{
  "crop_scale_min": 1,
  "horizontal_flip": true,
  "encoder_drop_path": 0.2,
  "encoder_expansion": 4,
  "fusion_encoder_norm": "layernorm",
  "fusion_encoder_bias": "all",
  "fusion_encoder_qk_norm": false,
  "fusion_encoder_positions": "rope",
  "eps": 1e-08,
  "max_precond_dim": 1536,
  "one_sided": false,
  "batch_size": 256,
  "epochs": 27.0,
  "final_lr_fraction": 0
}
Rows from block 4 of the image encoder of a small image-text matching model, named by matrix and row number. Rows with one number belong to one channel. Each number is 128 + 24 x the weight over its row's rms, rounded and kept within 0 to 255. All counts start at 0.
After each channel's rows are labels from the 100 images, of 14848, where the channel reaches its highest value: "top examples" is what is common among them. Only what is clearly more common there than usual is listed. The data: simulated fluorescence microscopy of cells.
# convs0: expand pointwise conv (encoder.blocks.4.convs.0.weight, 256x64x1x1), inputs 0-63
# convs1: depthwise 3x3 conv (encoder.blocks.4.convs.1.weight, 256x1x3x3, trained with AdamW), a 3x3 kernel
# convs2: project pointwise conv (encoder.blocks.4.convs.2.weight, 64x256x1x1, transposed), outputs 0-63

convs0.60 [148 131 113 161 151 123  79 117  71 127 130  89 141 135 158 160 104 154 114 150 150 150 140 102 128 132  90 134 132 129 118 167 108 130  94  68 162 142  96 117 109 123 144  98 138 165  86 151 139 110 127 159 121 122 128 123 100 120 154 131 147 153 136  93]
convs1.60 [185 123 113 130 128 110 120 129 163]
convs2.60 [111 140 109 111 138 141  86  75 104 165 125 112 144 107 127 121  94 152 129 134 147 133 101 106 173 140 107 132 128 119 150 137 129 175 145 128  79 163 135 113 133 119 115 170 118  76 121 122 132 190 154 148 145 128 121 167 169 120 160 134 123 118 145 141]
top examples: cyan stain; dim; long thin cells; look: membrane rim

convs0.63 [130 163 135 153 120 109  87 131 101 129 124 111 145 154 145 154 117  92 132 137 157 118 131  85 148 105 114 110 124  86  85  69 128 116 120 162 107 151 128 143 155  93 113 124 187 108 115 119 112 112 154 139 133 134 121 122 165 105 131 120 145 164 182 117]
convs1.63 [127 115 110 119 126 121 102  90  79]
convs2.63 [143 171 139 135 127 109 144 112 119 147 132 153 135 134  99 116 162 149 163 100 123 119 121 109 156 160 162 170 111 133 142 175  80 153 164 133 121 147 146 129 176 130  79 126 127 109 120  75 136 138 156 106 181 112 101 128 102 135 138 110 121 150 141 119]
top examples: fragmented nuclei

convs0.85 [130 106 131 156 170 104 194 128 124 141 162 134  96 165 130 144 148 158 127 129 185 150 142 141 134 141 140 111  98  97 130 104 125 135 119 140 108  94 100 120 135 115 121 139 149 133  95 125 162 173  88 152  75 108 131 157 125 123 151 133 160 145 109 130]
convs1.85 [134 148 137  82 128 168 105 109 138]
convs2.85 [ 99 145 130 118 136 135 156 118 158 111 139 141 123 116 139 146 153 135 133 181 149 152 159 149 155 132 170 106 137 110 116 163 157 118 135 137 132 134 130 149 151 125 116 183 140 139 127 130 140 169 113  91 107 132 103 196  93 140 145 137 123  76  87  95]
top examples: few cells; cells: one or two; red stain; long thin cells

convs0.1 [130 153 117 116 135 146  99 140 151 153 161 150 101 122 166 148  97 105 115 168  93 124 147 116 154 107 149 153 111 135 121 157 126 139 120 145 137 192 154 142 120 104 173 135 110 152 135 109 119 117 118 117  66 121  97 122 110 138 102 153 139 181  97 144]
convs1.1 [132  95 126 162 107 121 176 123 116]
convs2.1 [145 149  94 103 102 114 116 146 180 140 162 144  92 140 168 123  85 116 128 146 129 144 142 161 122 152  95 111 103 118 144  91 155 143 121 112  80 141 122 111 116 114 117 135 103 109 124 149 128 154 112 145 130 186 146 175 121 112  98  99 105 158 130 159]
top examples: membrane rim

convs0.65 [109  92 140 161  85 153 132 100 142 109 110 104 127 149 139 114  92 107 146 134  95 157 114  99 127 163 137 102 171 177 121 169 130 131  89 108 103 163 126 132 137 129 129 157 130 130 110 138 136 112 147 122  64 149 104 151 145 138 134 135 132 103 161 170]
convs1.65 [103 102  93 110 115 105  98 104 113]
convs2.65 [102 135 110  84 134 126 121 131 125  89 135 114 138 162  99 116 155  91 186 140 128  84 108  93 119  86 111 114 123 132  82 151 112 138 155 141 126 115 162  81 155 107 153 130 136 110 103 142 133 148 170 113 106  96 132  86 101 142 130 129 103 119 116 145]
top examples: crowded; cells: ten or more; green stain; fragmented nuclei

convs0.81 [124 110 125 103  93 106  74 138 112 134  99 126 106 144 118 120 157 116 149 140 131 103 114 111  88 139 161 162 119 129 148 140 107 152 157 112 130 149 133 136  97 137 157 133 100 145 115  82 138 158 105 112 170 197 135 140 103  84 110 140 102 156 135  98]
convs1.81 [142 129  79 145 136 104 146 163 123]
convs2.81 [173 138 129 119  88 102 114 136 138 128  91 123 122 153 124 184 144 124 149 156 124 170 115 188 120 139 130 113 170 132 146 143 106  93 107 121 107 136 126 101 157 148 105 167 147 152 126  96 157 127 142 113 171 137 142 147 162 164 143  85 121 132 135 135]
top examples: long thin cells; cyan stain

convs0.230 [156 152 162 121 133 135 125 115 139 117 110 140 117 114 132 123 164  98 150 176 126  92 117 112  97 130  94 150 130 118 164 105 125 114 164 122 157 165 186 126  96 158 103 139 122 106 165 136  83 106 124 119 114 178 143 146 164 101 160 150 121 129 145 149]
convs1.230 [118 148 142 122 118 174 107 105  92]
convs2.230 [110 114  87 154 120 128  88 112  95  91 134 120 132 102 147  84  92 152 121 143 101 146 136 126 143 164 115 123 165  87 133  84 137 118 117 132 109 125 122 143 113 127 126 106  89  85 109 137 145  95  97 128 191  95 136 103  85 124 105 143 129 144 129 116]
top examples: fragmented nuclei; red stain

convs0.177 [141 132  96 146 131  94 114 117 113 181 147 136 119 127 130  89 126 170 126 113 158  95 161 112  86 112 110 129 120 111 138 143 118  85  98 136 140 168 168  92 130 125 147 157 181 134 136 164 126 153 128 159 139 154 114 114  86 128 119 160  88 122 123 121]
convs1.177 [ 73 130 136 103 137 126 153 153 117]
convs2.177 [104  72 134 143 137 114 163 102 153 149 127 120  95 106 136 118 135  85 155 117 116  84 115 115 174 101 155 142 135 111  97 163 137 134 135 107 106 115 129  94 116 148 100 122 128 144 193 149 114 136  97 147 107 131 102 105 145 113 157 128 129 135  90 170]
top examples: membrane rim; red stain

convs0.244 [131 154 153 121 119 136 145  97 179  94 119 151 105  94 118 144 133 102 120 151 150 151 106 102 131 134  86 126 102 151 140 105 115 135  80 146 102  72 130 148 136 129 141 128 122 185 141 135 138 102 118 124 137 136 127 140 118 124 114 122 100 188  71 154]
convs1.244 [104 117  93 109 134 135 101  94  97]
convs2.244 [188 146 116 138  96 109  94 157  88 115  95 125 111 120 126 108  91 116 119 127 162 131 146  96 109 122 131 106 145 124 140 151 124 140 139 117  73  94 108 121 123 103 131 104 139 169 101 113 148 158 153 188  93 127 123 131 135 119 114 136 155 115 109 176]
top examples: magenta stain; bright spots; membrane rim

convs0.20 [119 122  84 137 194 140  90 138 132 121 119 130 111 123 133  99 103 144 147 107  89 131 122 165 107 123 127  97 152 110 121 112 136 142 128 177 120  87 139 150 132 142 135 102  95 136 133 188 122 176  75 104 112 118 144 110 137 137 132 115 134 161 162 115]
convs1.20 [112  90 109  99 109 135  94 101 131]
convs2.20 [126 154  95 124 119 120 147 129 113 136 143 133 151 136 127 127 136 171 119 211  99 149 122 129 133 131 131 159 181 148  95 121 157 153 119 130 123  90 123 131 117 121 154 146 117 186 121 113 113 140 150 126 172 112 115 103 139 108  87 113 135  83 143 165]
top examples: ring around the nucleus; few cells; cells: one or two; yellow stain

convs0.30 [144 122  94 122 109 107 142 130 135 126 140 152  85 114 132 138 112  92 168 140 102 115  78 141 100 118 148 170  76 166 147 166 149 111 128 118 116 113 115 165 153 166 147 121 113 130 149  90 102 133  88  94 150 105 129  79 138 128 150 109 118 110 121 131]
convs1.30 [117  84  92 108 150 100 119 124 124]
convs2.30 [ 58 105 138 164 103 124 132 176 112 134 167 138 154 129 104 129 139 129 133 130  82 155 146 144 166 137 118 114 115 117 145 152 102 109 115 156 103 137 118  77  80  71 135 119 163 145 113 116 106 131 139 135 158 137 160 147 146 103 119 130 120 140 136 132]
top examples: yellow stain

convs0.97 [144 108 123 138 113 120  75 151 157 159 122 120 116 153 123 120 120  68 121 147 118 132 163 120 172 109 106  96 111 129 112 118 122 157  92 128 162 162 124 112 169 121 143  96 130 136 127 133 117  80 116 132 116 124 144 180 134  86 129 118 122 165 159  84]
convs1.97 [109 129 143 108 105 109  89  89 113]
convs2.97 [155 156 152 159 143 131 115 128 106 115 129 133 142 101 114  89 117 151 155 128 116 191 133 119 127 126 194 156 178 150 159 107  96 157 136 174 125 108 127  81 139 119 108 112  96 105 127 117 145 121  98  89 134 126 107 151 138 147 130 134 103 129 142  99]
top examples: red stain; membrane rim

convs0.253 [149 142 153 164 120  77 119 157 154 145 116 138 100 166 110 165 118 145 135 123 156  80 121 115  97 108  93 142 107 158 132  90 112 134 118 142 145 119 124  89 128 167  83 102 114 138 154 143  93 138 108  68 118 147 133 120 122 133 132 148 109  93 152 126]
convs1.253 [138 158 169 120  97 116 124 113  95]
convs2.253 [168 130 110 153 119 147  84 138  91 118 146 123 151 109 176 148 122 128 128 148 126 146 143 141 153 149 148 173 178 127 168 148  97  93 117 132 116  99 123  90 137 122 124 113 143 158 127 102 124  73 150 142 161 150 129 174 147 148 120 145 110 133 167 138]
top examples: yellow stain; fragmented nuclei; smooth cytoplasm

convs0.93 [121 123 102 131  93 156 100 142 141  92 145 121 134 178 162 132 117 127 129 138 143 171 142 142 140 157 203 110 131 142 133 110 131 124 118 147 140 165 157 133  86  99 127 106 138 137  89 154 180 154 107  93  94 112 127 142 128 128 163 108 117 123 140 107]
convs1.93 [103 103 103 109 113 101  91 117 105]
convs2.93 [111 127 123 120 137 136 113 170 131 145  95 141 157 138 113 129  86 103 113 115 146 136 136 136 110  91  56  67 132 130  79  92 162 171 149 145 111 133 108 121 107 109 147 103 164 127 156 134 164 120 129 136 119 110 127 149 116 128 100 149 126 106  94 144]
top examples: crowded; cells: ten or more; bright spots; cyan stain

convs0.5 [141 138 133 156 126 161 108 158 100  95 152 132 126 164 107 139 128 118  93 144 153 139 118 108 136 137 126 126 129 149 174 161 116 141 125  99 132 128 103  92 122 128  92 155 118  87  79 114 104 138  64 182 156 101  71 122 124 141 129 121 127 129 130 133]
convs1.5 [110 101 104 105 104 105 105 100 103]
convs2.5 [118 149 134 122 149 102 115 121 106 153 116 154 121 184 139 139 118 117 116 124 103 102 111 111 117 142 136 202 157 113 148 124  96 153 117  69 118 133 164 131 123 164  86 123  91 118 117  81  84 104 130 100 154 149 144 149 113 138 116 131 124 119 101 119]
top examples: green stain; dim; ring around the nucleus

convs0.94 [130 148 137 138 138 108 117 127  74 160 130 121 118 142 131 131  85 147 127 127 104 147 112 180 144 162 120 132 160 145  89 110 121 181  93 142 104 129 111 132 115 112 127  85 150 100 138 140 110 153 131  73  94 143 132  96 132 103 103  99 101 140  85 108]
convs1.94 [102 102 106 101 103 110 103 106 105]
convs2.94 [135 155 139 137 124 166 131 151 152  84 140 122 146 128 143 103  90 120 119  97 151 157 145 142  95 105 135 125 135  95 151 164 167 148 154 154 143 123 122 110 142 115 129 105 152 137 164  94 125 137 131 152 163 114 115 125 130 127 119 108  98  92  37 121]
top examples: crowded; cells: ten or more; bright spots; cyan stain

convs0.122 [152 169 109 118 108 181 123 164 145  85 121  94 105 114 137 126 152 103 141 160 135 108 131 132 106  32 132 102 129 147 115  96 124 144  99 134 148 135  98 138 128 148 132 115 104 159 164 115 159 157 137 135 133 127 107 140 123 134 139 153 132 144 146 148]
convs1.122 [148  99 116 119  95 133  96 129 167]
convs2.122 [ 99 103 101 142 144 101  87 121 102 114 111 116 129 142  91 124 109 113  83 148 116 123 136 109 105 116 130 114 169 137 141 156 162 130 138 125 131 155  97 184 107 114 159  94 171 131 127 119 151 135 124  67 109 141 104 115 162 118 126 160 124 144 111  80]
top examples: ring around the nucleus

convs0.28 [120 128 128  85 147 164 112 121 124 138 126 107 119 116 119 124 146 169 107  88  88 170  78  98 133 152 100 143 123 130 149 111 100 135 146 152 158 128 124 122 110 118 159 135 138 128 111 136  99 125 140 150 117  96 139 132 121  64 181  72 161 119 137 112]
convs1.28 [ 98 101 107 118 136  89 126 112  94]
convs2.28 [154 122 136 150 123 112 108 136  56  68 128 141 128 159 133 136  70 129 144  92  97 120 126 133 117 142 162 139 131 143  86 127 122 135 138 152 118 111 141 161  87 108 120 106 163 155 134 160  97 108 131 116 132 172 124 158 121 143 124 134 107 117  83 142]
top examples: yellow stain; few cells; cells: one or two

convs0.27 [137 105 142  92 148 147 168 156 180 116  92 164 150 104 122 115 134 107 121 136 137 116 170 165 101 109 133 127  77 144 107 154 137 117 122 116 147 144 111 131 112 108 128 113 149 101 121 104 119 159 121 156 144 178 148 129  78 143 171 104 127 126 106  91]
convs1.27 [136 124  79 114 102 118 108  92 129]
convs2.27 [ 99 139 161 133 117 129 147 149 161  91  96 130 128 104 125  98  89 129  84 114 126 111 119 124 108 108 151 122 120 112 117 141 107 145  84 149 103 124  75  90 121 123 153 125 198 121 166 109 139 147 137 101 146 133 126 106 165 120 143 167 130 117 162 157]
top examples: yellow stain; ring around the nucleus; few cells; cells: one or two

convs0.50 [ 64 104 127 131 111 145 127 134 118 136 120 106 142 141 138 127 137 115 116 106  78 150 114 138 147 152  84 139 145 170 126 119 186  76 113 133 145 162 165 123 126 108 107 156 161 100 166 115 105 120 148 112 122 150 110  98 121 168 145 144 151 150 115 109]
convs1.50 [132 112 131  88 103 132  91  97 108]
convs2.50 [128 137 123 129 154 155 126 121  86 124 110 104 123 135 103  97 108  76 134 124 139  98 147 100 196 113 137 139 102  89 117 100 167 104 155 168 125 114 155 160 108 128 111 128  74 145  93 113 142 127 140 150 109 127 133 146 110 142 130 162 135 137 174 144]
top examples: long thin cells; cyan stain

convs0.78 [ 82 167  95 158 157 138 139 110 147 135 142 133 134 143 144 115  90 161 106 104 156 132 130 108 154 138 101 142  91 136  69 153 133 130 181 126 104  96 163 135 136 104 111 119 118 152  83 122 117 141  99  94 156 164 122 122  92 108 110 144 113 119 123 136]
convs1.78 [143 126  76 137  94  97 134 127 135]
convs2.78 [131 123 118 123 133 151 160 149  75  93 118 159 172 116 127 147  92 128 131 106 113 167  91 105 134  75 138 170 112 117 108 133 132 150 149 113 107 126 128 150 131 149 135 123 143 137 120  96 111 109 166 131 154 141 108 130 148 177 117 155  93  82  96 158]
top examples: long thin cells; few cells; cells: one or two; yellow stain

convs0.83 [132 134 150 164 122 144 117 120  91 144 128 129  99 149 128 136 119 150  76 133 136 134 138 112 130 155 146 157 110 140 162 123 104 111 122 152  88 137 106 125 132 127 200 141 160 166 131 117 159 140 124 131 109 139  60 112 185 138 106 115 126 154 161 108]
convs1.83 [119 133 162 138 129 148 133  76 153]
convs2.83 [143 123 118 129 114 140 164  91 118 138 104 104 138 149 124 144  94 116 121 144 132  90 128 163  91 151 121 116 128 142 131  84 125 153 127 137  90 118 112 159 144 158 117 127 130 134 135  92 151 160 129 146 144 130 105 133 168 114 118  57  99  71 101  81]
top examples: cyan stain; long thin cells; few cells; cells: one or two

convs0.66 [148 106 113 128 128 148 142 130 114 127 121 138 113 137 129 129 117 153 159  89  98 194 132 178 101 151 200  98 154 120 110 117 139 140 138 150  99 120 139 154  87 149 136 136 132 138 186 115 121 148 170  95 123 149 129 128  96 101 137 134 123 157 125 124]
convs1.66 [105 103 102 105 108 108  98 105 105]
convs2.66 [116 120  51 119 118  94 112  91 134 131 148 137 126 116 109  94 154 152 112 134 151 122 119 119 101 147 124 156 134 145 144 137 108 132 167  97 132 110 102 148 122  85 139  91 149 102  79 127 136 108 181 150 189 154 129 136 114 118 136 126 137 134 105 148]
top examples: crowded; cells: ten or more; green stain; fragmented nuclei

convs0.88 [113 128 102 125 126 117 125 121 108 110  77 166 112 144 141 166 144 102 167 142 114 114 115 125 123 125 129  85 104 145 172 165 133 123 165 150 149 146 152 124 122 128 167 112 126 168 113 125 144 121 172 103 108 171 158  72 138 145 102 103 147 125 133  88]
convs1.88 [104 121  93 124 126  87 153 156 143]
convs2.88 [154 162 113 142 121 141 128 141 130 105  96 101 150 133 159 109 139 156 113 131 158 124 144 163 182 113 166 139 153 140 125 149 170 138 141 123  83 110 122 168 100 135  91 145 148 164 115 131 139 106 130 134 159 134 135 139 177 103 102 107 129  77 160 155]
top examples: long thin cells; few cells; cells: one or two; cyan stain

convs0.86 [106 127 176  98 124 152  90 108 136 104 146 167 155  92 154 135 119 117 110 142 123  94 113 123 156  97 142 153 101 138 135 159 131 136 130 161 140 127 100 108 136 130 157 155 100 147  87 120 140 117 109 165 135  94 142  78  86  99 166  89 140 112 134 136]
convs1.86 [105  99  97 126 104  88 138 136 105]
convs2.86 [141 139 151 167 141 140 105 135 113 119 123  75 114 113 129  88  93 113  77 129 125 199 113 107 147 116 162 117 179 117 120 124 148 119  75 125 161 121 124 135 148 136 123  89 113 104 134 114 130  66 117 133 105 116 134 108 136 141 134 151 119 118 138 105]
top examples: cyan stain; fragmented nuclei

convs0.69 [138 173 105 141 137 115  93 183 146  87 151 103 140  81 145 110 106 117 114 137 121 102 101 142 170 156 121 125 105 132 123 123 121 107 120 129 129 173 112 158  87 178 139 145 149 152 142 155 129 124 119 121  99 101 153  93 122 167 130 110 124  99  99 109]
convs1.69 [137  91  95 120 141 122 114 141  83]
convs2.69 [ 97  89 116 115 128 116 114 135 156 120 111  91  99 171 143 129 110 107 149 184 122 120 144 107 129 119 129 132 110 106 147 101 107 151 135 144 102 116 198 158 103 125 117 118 122 117 160 101 140 120 147 113 141 103 132 113  81 176 115 161 105 152 169 138]
top examples: long thin cells

convs0.125 [123 141 102 128 132 117 131 118 104 137 131 148  99 115 149 157 110 137 167 173 142 111 127 123 163 110 115 144 146 129 120 160 136 122 138 165 136 175 150 113 118 165  65 115 116 116 150 160  91 151 136 106 139 158 145 177 108 154 102 141  64 136 135 147]
convs1.125 [ 94 101 100  88 136 114 121 120 104]
convs2.125 [144  93 113 123 116 149 122 103 164 134 134  98 165 115 135 122 149 136 142 150  94 163 116 124 128 106 127  96 139 143 152 188 160 107 169 155 128  82 108 127 162 143 107 112 133 144 114  83 141 109 118 125  78 105 176 122 145 112 120 161 121 154 154 127]
top examples: bright spots

convs0.145 [107 102 136 113 112 107  64 130 163 148 103 135 140 154 106 162 123 143 147 133 107 141 142 130 180 151 158 135 111 145 131 129 130 137 116 152 152 114 129 149 153 133 153 148 123 168 133 171 141 142  68 130 121 165 150 158 144 107 127  78 108 149 152 162]
convs1.145 [138 160 131 129 153 143  86 110  96]
convs2.145 [129 143  99 168 130 118 128 151 109 146 114 127 137 115 128 132  59 151 130 109 128 109 118 124 129 114 164 124 125 132 144 112  85 140  82 153 105 114 134 134  80 100 135 116 170  92 108 147 107 117 119 108 124  73 140 139 150 146 116 116 140  72  77 114]
top examples: few cells; cells: one or two

convs0.240 [167 143 136 121 121 135 160 140 113 109 113 133 114  92 122 131 116 131 131 177 171 131 159  87 119 122 115  86 111  99 119 127 116 127 112 100 128 121 131  90  81 120 129 136 194 167 132 166 104 111 165  98 121 157 145 111 119 150 156 136  90 124 100 147]
convs1.240 [156 144 117 128  94  91 155 108 110]
convs2.240 [ 86 117 138 118 120 132 100  80 125  85 197 160 123 138 149 116 159 130 148 128 116 135 161  70  96 115 110  97 127 121 142 124 155 109  91 140 118  91 120 121  96 136 131 135 160 143 132 117  93 104 123 133  97 112 171 131 100 107 104 126 124 131 132  97]
top examples: magenta stain; bright spots

convs0.82 [145 100 194 136 141 136  98 122  97  96 165 161  85 123 129 136 144 132 154 135 109 159  72 130 107 107  97  72 131 132 134 150 142  99 149 107 133 155 124 136 117 127 131 159  97 117 130 157 122 166 150 120 111 130 136 133 158 116 146 168 124 161 121 147]
convs1.82 [157 164 138 130 107 136 121  90  98]
convs2.82 [ 53 154 117 148  75 173 137 122 107 149 135  93 130 145  87 116 145 142 119 139 161 120 135 183 152 167  97 124 107 121 121 132 148 117  87 116  96 153 153 150 147 146 125 117 140 116 126 104 144 134 138  88 141 144 141 134 145 109 136 111 129 122 140  88]
top examples: cyan stain; fragmented nuclei

convs0.53 [142 148 129 119 174 134 142 155 131  92 146 136  81 122  94 144 177 148 133 134 166  90 142  99 155 119 172 105 162 105 113 129 100 103 111 131 112 121 110  83 156 133 149 145  89 138 121 119 137 100  99 118 109  88 134 129  95 161 159 139 114 137 119 157]
convs1.53 [106 114  71 110 105 126 123 121 109]
convs2.53 [129 121 120 130 110 129 148 161 131 115 133 108 125  82 104 121 121 123 110 169 114 110 136 112 138  63 146 150 179 130 115 102 103 124  66 118 132 156 127 133 135 106  70 155 110 139 112 121 168 133 114 105  93 178 117 147 141 119 115 141 156 102 105 126]
top examples: fragmented nuclei

convs0.44 [102 143 110 123 154 128 169 117 130 142 134 105  76 114 137 132 111 139 108 130 137 155 163 140 160 157 162 113 137 166  84 129 105 120 150 114 121 140 142 133 136 170 119 148 109 108 133  99 111  74 125 130 145 148 133 170 145  85  88 179 111 122 150  94]
convs1.44 [104  83 103 118 117 124 135 139 168]
convs2.44 [ 81 110 136  90 117 129 133 120 119 152 102 117  89 150 119 127 158 135 158 133 140  99 107 157 109 178 119  92  92 123 147 129 174 135 155  99 109 166 139 143 149 111 129 147 145  86 125 112 131 118 100 127 171 149 127  94 130  63 107 136 129 122 109 112]
top examples: few cells; cells: one or two; bright spots

convs0.37 [173  98 141 107 162  98 135 143 139 142 159 143 115  78 102  75  98 117 128 137 132  93 145 123 124 116  87 114 140 151 101 117 138 102 133 170 158 132 155  83 161 125  95 100 140 134 135 167  95 130 137 146 127 138 131 144  99 126 130  80 116  97 135 135]
convs1.37 [135  92  84 134 109 113 121 131  93]
convs2.37 [132 110 127 142 123 150 144 126 142 123 112 105 133 145  87 156 109 144  80 146  75 126  86  83 108 136 118 100 135 144  86 106 125 138 110 106 139  97 124 135 149 118 130 145 131 133 148 159 114 138 122 159 114 150 193  69 129 142 144 181 118 154 130 126]
top examples: ring around the nucleus; few cells; cells: one or two

convs0.56 [156 129 176 133 104 181 133 167 141 176 116 118 116 115 108 103 163 148 115  89 145 139 110 106 134 140 157  98 129 151 140 130 127 104  88 124 133 145 148 114 114 107 102 131 115  98 165 117 152 164  85 133 116 144 123 101 146 127 147  77  91 117 106 107]
convs1.56 [118 106 102 113  98  95 103 107 102]
convs2.56 [117  94 127 109 130 132 120 167 150 144 131 151 120 111 154 111 156 157 133 128 129 135 113  95 114 169 151 165  97 146  84 130 149 140 165 137  95 117 132 130 145 121 121 159 185 127  80 122 139 123 141 187 118  83 144 155 110 145  99 155 133 158 103 141]
top examples: fragmented nuclei

convs0.92 [128 119 183 142 115 121 104  94 144 103 140 103 114 130 115 139 142 153 122 133 104 140  97 114 102  89 144 139 175 166 147 100 151 115 121  90 153 122 119  87 123  98 138 112 162 129  86 176 131 112 112 139 128  66 143 131 121  92  97 120 110 135 135  99]
convs1.92 [ 97 103 103  95 122 111 137 100 102]
convs2.92 [152 100 114 158  92 167 187 113 103 132 149 120 136 118 142  99 111 117  86 119 160  99 127 152  96 127 145 152  96 113  63 125 126 126  79 116 135 124 164 120 124 143 138 131 147 141 154 136 117 112 141 102 100 110 118  83 119 122 156 119 168 127 139 152]
top examples: cyan stain; membrane rim; long thin cells

convs0.87 [117  80 156  94 111  83 135 110 131 148 120 167 112 125 110 115 142 151  93 112 151 156 152 133 109 143 143 157 135 127 166 111  92 120 120 169 150 150 125  94 155 156 130 135 141 141 149 117  95 115 189 183 113 156 135 123 108 118 126 134 109 100  98 118]
convs1.87 [121 150 167 104 113 135  99 107  97]
convs2.87 [157 126 162 182 125 151  86 101 148 141 145 116 100 107 133 135 135 120 133 133 136 105 106 135 145 164 123 145 167 137 201 136 151 157 151 152 128 110 157 135 102 133 144 190 153 125 142 133 126 113  98 111 119 173 135 129 143 106 139 113 155 121 151 159]
top examples: cyan stain; membrane rim

convs0.72 [113 125 133 131 103 111 124 165 128 147 173 169 102 115 153 178 112 139 141 123 118  90 164 144 135 136 150 166 153 116 150  96 111 137 107 142 100 141 106 189 145 112 154 137 131 177 155  92 113 146 118 118 125 143 142 124 146 143  98  88 146 150 155 152]
convs1.72 [108 100 121 115 116  90  99 101 102]
convs2.72 [163 187 164 137 162 112 118 121 121 120 111 162 115 125 149  89  88 146 141 148 153 165 108 124 121 136 137  94  90 125 154 131 120 155 107 139  63 163 128 150 162 130  98 115 103 102 107 151 142 148 133 119 150 159 137 160 134 116 140 111 111 147 102 115]
top examples: crowded; cells: ten or more; green stain; fragmented nuclei

convs0.75 [102  98 111 172 100 107 124 122 143 177 119 126 144 140 113 131 111 118  97 149 113 138 153 137 111 148 122 113  72 152 120 140 122 128 138 137 132 118 134  93 128 163 135 140 100 142 164  73 133 154 180  72 132 121 147  92 118  81 116 125 148 140 152 104]
convs1.75 [133 107  99 156 107 107 134 112  84]
convs2.75 [103 168 110 121 151 113 109 141 139 128 101 160 149 107 129 103 153 153  99 162  92 165 171 141 124 145 138 115  76 152 127 143  97 129 120 145  99 106 111 122 159 128 109 137 146  95 177 135 152 158 129 176 149 132 132 148 121 141 134 119  65 138 114 134]
top examples: green stain; few cells; cells: one or two; long thin cells

convs0.124 [108 114 138  84 131 133 151  90 128 147 167  93 120 109 144  89 128 115 121 119 129 162 120 154 136 131 128  87 118 123 184 159 131 130  96 149  85 140 119  96 139 135 113 120 116 180 143 126 133 128 173  72 115 132 137  91 124 131 117 134 173 157 152 116]
convs1.124 [ 95 109 117 100 115 150 126 137  82]
convs2.124 [ 67  99  91 129 129 143 121  99  79 113 122  95 144 153 166 112 130 144  91 105 130 164 158 135 111 117 141 167 136 100 164 133 135 147 128 136  88 157 126 137 169 139 135 112 131 128 150 109 150 139 138 140 139 159 143 148 116 107 143 121  80 133  96 174]
top examples: magenta stain; few cells; cells: one or two; ring around the nucleus

convs0.206 [ 88 129 111 126 104 121 116 154 107 116 133 121 114 133 123 137 119 134 119 144 132  98 120 141 146 138 166 177 138 102 116  74 123 110 144 101 139 161  96 108  99 125 147 167 100 116  78  81 128 107  94 109 148 127  79  87 106 147 120 154 160 161 147 135]
convs1.206 [121 114 107 108 106 143  92  91 100]
convs2.206 [128 146 132 138 132  82 101 104  90 140 117 133 135 138 153 132 100 139 143 158 155 153 156 135 116 113  97 131 126 120 159 128 145 124  70 112 155 172  91 133 170 142 131  95 183 138 140 135 145 133 127 154 194 147 142 140 101 145 120 151 152 127  94 143]
top examples: yellow stain

convs0.79 [116 115 162 151 155 119 112 144 108  71 114 122  87 108 137 152 113 120  92 115 129 114 109 149 157 111 136 117 125 134 146 117 135 104 138  89 173 138 111 137 107 120 129 119 118  88  96  90 138 143 104 143 135 152 135 143 122 115  64 111 136 200 150 153]
convs1.79 [ 91 129 133 108 122 131  81 107 154]
convs2.79 [143 106 145 143 133 144 118 104  78 109 113 136 119  78  99 122 138 155 118 156  74 126 117 143 125 158 127 164 119 181  59 122  96 158 140 108 139 117 141 155 132 129 136 102 111 156 129 132 118 117 110 107 172 112  89 145 129 150 118 110 122 106 118  94]
top examples: green stain; few cells; cells: one or two; long thin cells

convs0.192 [ 66 112 160 142 136 124 144 115 184  98 175 113 116 119 134 138 142 118 131 125 148 138 123 170 138 165 136 143 151 111 110  90 104 150 154 132 134 130 144 135 163 125 128 134 114 107 108 105 131  78 134 122  99 117 153 187  83 119 148  94 139 152 116 139]
convs1.192 [162 160  88 135 121 117 103 137 150]
convs2.192 [134 155 137 154 141 153 138 110 185 159 155 138 151 103 104 111 136 148 110 129 135 131 150 165 144  69 145 131 101 131 122 138 125 143 137 182 129 156 133 136 113 113  89 140 139  69  98  93 139 148 124 102  67 114 130 106 123 123 121 140 137 122 150  95]
top examples: few cells; cells: one or two; magenta stain; membrane rim